From a checkpoint of a small sound classifier: width 384, 37.8 epochs.
Rows from block 3, named by matrix and row number. Rows with one number belong to one neuron. Each number is 128 + 32 x the weight over its row's rms, rounded and kept within 0 to 255. All counts start at 0.
# u: gMLP up (value half) (model.blocks.3.mixer.u.weight, 768x384), inputs 165-219
# v: gMLP up (gate half) (model.blocks.3.mixer.v.weight, 768x384), inputs 165-219
# out: gMLP down (model.blocks.3.mixer.out.weight, 384x768, transposed), outputs 165-219
u.623 [174 150 163 168 136 127 145 207 105 142 112 126 133 159 157 147 119 118  41 101 149 103  87  87 105 142  94 191 145 121 144 136  89 147 146 166 150 130  78 135 123 105  81  86  83 146 112 106 141 135 163 149  75  87  87]
v.623 [ 84 134 110 172 105 172 156 159 126 145  59 150 183 153 132 124 109 136 133 145 121 141 145 187 138 121  67  89 158 138 112 149 101 159 122 168 157 172 109  80 196  91 101  91  96 133 160 117 171 101 123 175 115 135 160]
out.623 [128 150  94 146 138 109  68 183 133  92 134  97 171 181 147 109 138 135  73 175 116 138 136 155 125 114 181 142 121 147 161 159 136 123 165 109 126 110 159 159  99 171  98  92 120 123 163 107 134 163 114  70 116  98 107]
u.624 [149 118 142 121 167 111 126 116 121 170  98 161 166  94 103 102 146 120  98 132 148  43 110 154  59 108 140 165 103 114 100 146 134 154 121  64 144 172 128 118  97 126 117  92 174  88 139  93 164 133 103  74 103  91 127]
v.624 [163  97  88 164 134 141 139 187 172 105 126 166  45 102 150 143 148 119 185 114 190  99  99 180 132 155  83 118 134 129 149 105 173  96 117 107  93 112  82 185 113 111 140  71 116  69 113 159  70 137 151 131 127 132 127]
out.624 [118 144 135 151  68 172  77 154 126  55 158 139 105 132 148  77  99 116 103 125  89  68 115 192 109 110 124 120  96  73 118 123 152 109 111 171 108 160 146  91 131 142 145  89  71 102 145 111  94  86  86 152 148 159 170]
u.625 [151 134 131 122 130  92  99 108  99 120 174 112 101  29 128 122 124  66 154  83 104 145 132 143 153 212 106 129 131 145 123 150 145 138 149 232 188 154 102 138  91 147  65 161 172 127 160 194 131 139 111 158 131 137 164]
v.625 [144 158 104 113 135 143 112  71 144 126  98 174  80 152 143 125  88 132  58 157 169  98  75 127 116 202 109 122 177 137 145 140 134  76  88 131  86 144 126 145 117 133 117 167 173 140  80 110 114 109 167  71  76 107  82]
out.625 [117 132 123 121 108 196 188  59 171 110  62 137 161  67 125 141 170 123 108 129 124 109 115 180  65 124  99 109 162 154 138 112 133 109 143 125 120 106 114 100 112  99 106 113 146 143 169 138 170 141 150 117 135 157 106]
u.626 [112 189 144  80 173 145 160 136 138  94 110 111  78 107 120 160  98 152 118 160  69 146 134 143  89  96  93 181 117  94 126 148  98 134 129 139 133  94 147 185 145 155 134 172 117 167 146 132 154 163 136 117 165 177 171]
v.626 [178 121 125  96 180 125 132 118 101 125  99  60 145  70 124 182 205 145  86 133 180 139 160  78 152 106  92 143 130 132 161 105 102 142 125 145 169 129 129 168 106 122  84 117 156  94 127 115 126 105 174 116 129  59 135]
out.626 [136 126 121 160 102 173 175 105  78 133 145 173 126 167 118 103 139 151 114 119 169 126  90 138  68 183 154 110 148 150  84  91 146  95 152 145 128 107 112  55 162 122 139 143 124 118 100 117 170  56 115 168 117  80 136]
u.627 [159 141 159 101 141 123 123 110 134 120 140 134 180 125 165 156 163  80 133 179 144 191 122  54 150 114 122 143 141 134  98 123 136 197  93 141 183 139 156 132  73 114 183 115 103 135 154 115 115 131 150  91 147 181 108]
v.627 [ 92 103  99 120 124 129 165 133 164  91 133 105 151  68  88 104 140 166 148 158 168 146 197 102 120 135 159 176 169 131 121 186 102 123 113 146  86 129 146 109 131 134 105 136 118 105 166 138 156 125 126 112 131  92  99]
out.627 [146 173 119 127 159 157 103  84  93 181 141 127 135  83 124 122 191 154  80  87 117 109  40 129 136 118 147 121 101 114 133  95 170 137 146 182 134 134 107 153 143 102 141 119 141  98 106 101 159 123 136 102 128 148 146]
u.628 [163 115 114 124 111 193 114  96  76  92 129 169 175 105  98 107  79 104 167 151 148 178 140 148 114  61  83  95 195  95 114 102 175 137 114  99 109 132 123 126 149  81 145 157  70 105 100 126 145 179  76 134 150 132 144]
v.628 [169 137 108 161 131 128 118 110  57  69 188 128 141 159 102 154 123  86 168 132 136 181 129  91  77 160 175  94 149 110 152 157 122 155 132  61 161 138 144 125 147  94 177 132 105 163  87 138 157 115 166  97 174  99 157]
out.628 [140 136 121 169  97 168 106 159 120  82 108 140 114  88 158 109  84 113  43  73 150 130 106 188 123 134 171 167 133 154 130 141 196 145 154  96 194 136 115 141 155 136 136 141 125 169 115 143 118  96 128  79 136 174 158]
u.629 [119  75 100 113 120 113 117 107 172 157 116 131  69 138 121 112  90 133 105  71 113 109  93 113  94 102 132 144 143 105 143 191 166 105 143 131 138 141 104 179  77 117 157 139 127  59 163 104 102 135 169 106 185 140 104]
v.629 [123  65 107 137 144 157 164 155 115 174 126 159  62  77 103 139  95  69 139 149  89 150 159 154 124 144 124 156 162 185 196  92  48 130 184 136 167 128 149 108 109 112 108 133 177 139  88 112 146 106 148 165 134 117 114]
out.629 [ 77 155 101 110 122 117 183 123  94 109 139 116 170 124  78 144 142  65  83 140 158 138  77 106  68 158 161 134  69 148 170 101 100 132  95 145  89 140 162 150 160 189  96 102  84  61  92 206 137 104 161 138  86 154  98]
u.630 [144 132  91 155 119 136 118 161 114 107 147 139 127 158 145 110  93 111 104 126  72 140 152 131 116  99 150 124  79  79 175  88 125 131 135 144 108 114 165 112 176 156 129 123 130 192 103 172 127  82 139 147 149 127 104]
v.630 [135 112 174 193 116 133 158 106 162 158  80 122 136 150 188 131 147 149 157 139 125 127 108 103 184 123 205 131 184 121  93 127  88 150  95  87 180  47 136 163 185 156 187 173 137 130 134 134 136  93  50 114 155  80 160]
out.630 [147  79 149 143 199  70 179 203 131  85 172 118 129 163 172  96 192 133 118 166 137 138 140 133 101  68 145 133 122 169 124 142 153 134 126  76 161 109 169 167 156 103  69 124 118 142 134 141 140 109 132 132  59 122 112]
u.631 [124 102 155 181  79 109 131 133 148 144 116 177 134 118 177  43 160 116 121 143  80 134 131  84 169 150  83 141 146 198 112 167 132 136 141 114 162  98 119 109 121 178 102 148 142  86 197 160 191  97 102 124 124 141  97]
v.631 [198  83 147 110 133  92 124 158 103 141  65  60 131 162 117 129  99 170 120 138 184 143 134 129 125 132  77  62 152  70  59 169 137 147  88 128 141 151 190  64 102 121  39 100 157  98 111  98 148 170 174 127 116  99 129]
out.631 [144 107 101 125 152 166 129  58 146  97  96 155 133 125 131  80 111 126 165  66 147 111 150 180 145 112 147 153 108 192 104 137 138  94 113 141  86 137 117 133 114 190 118 187 107 117 167 117 117 118 133  45 113 115 148]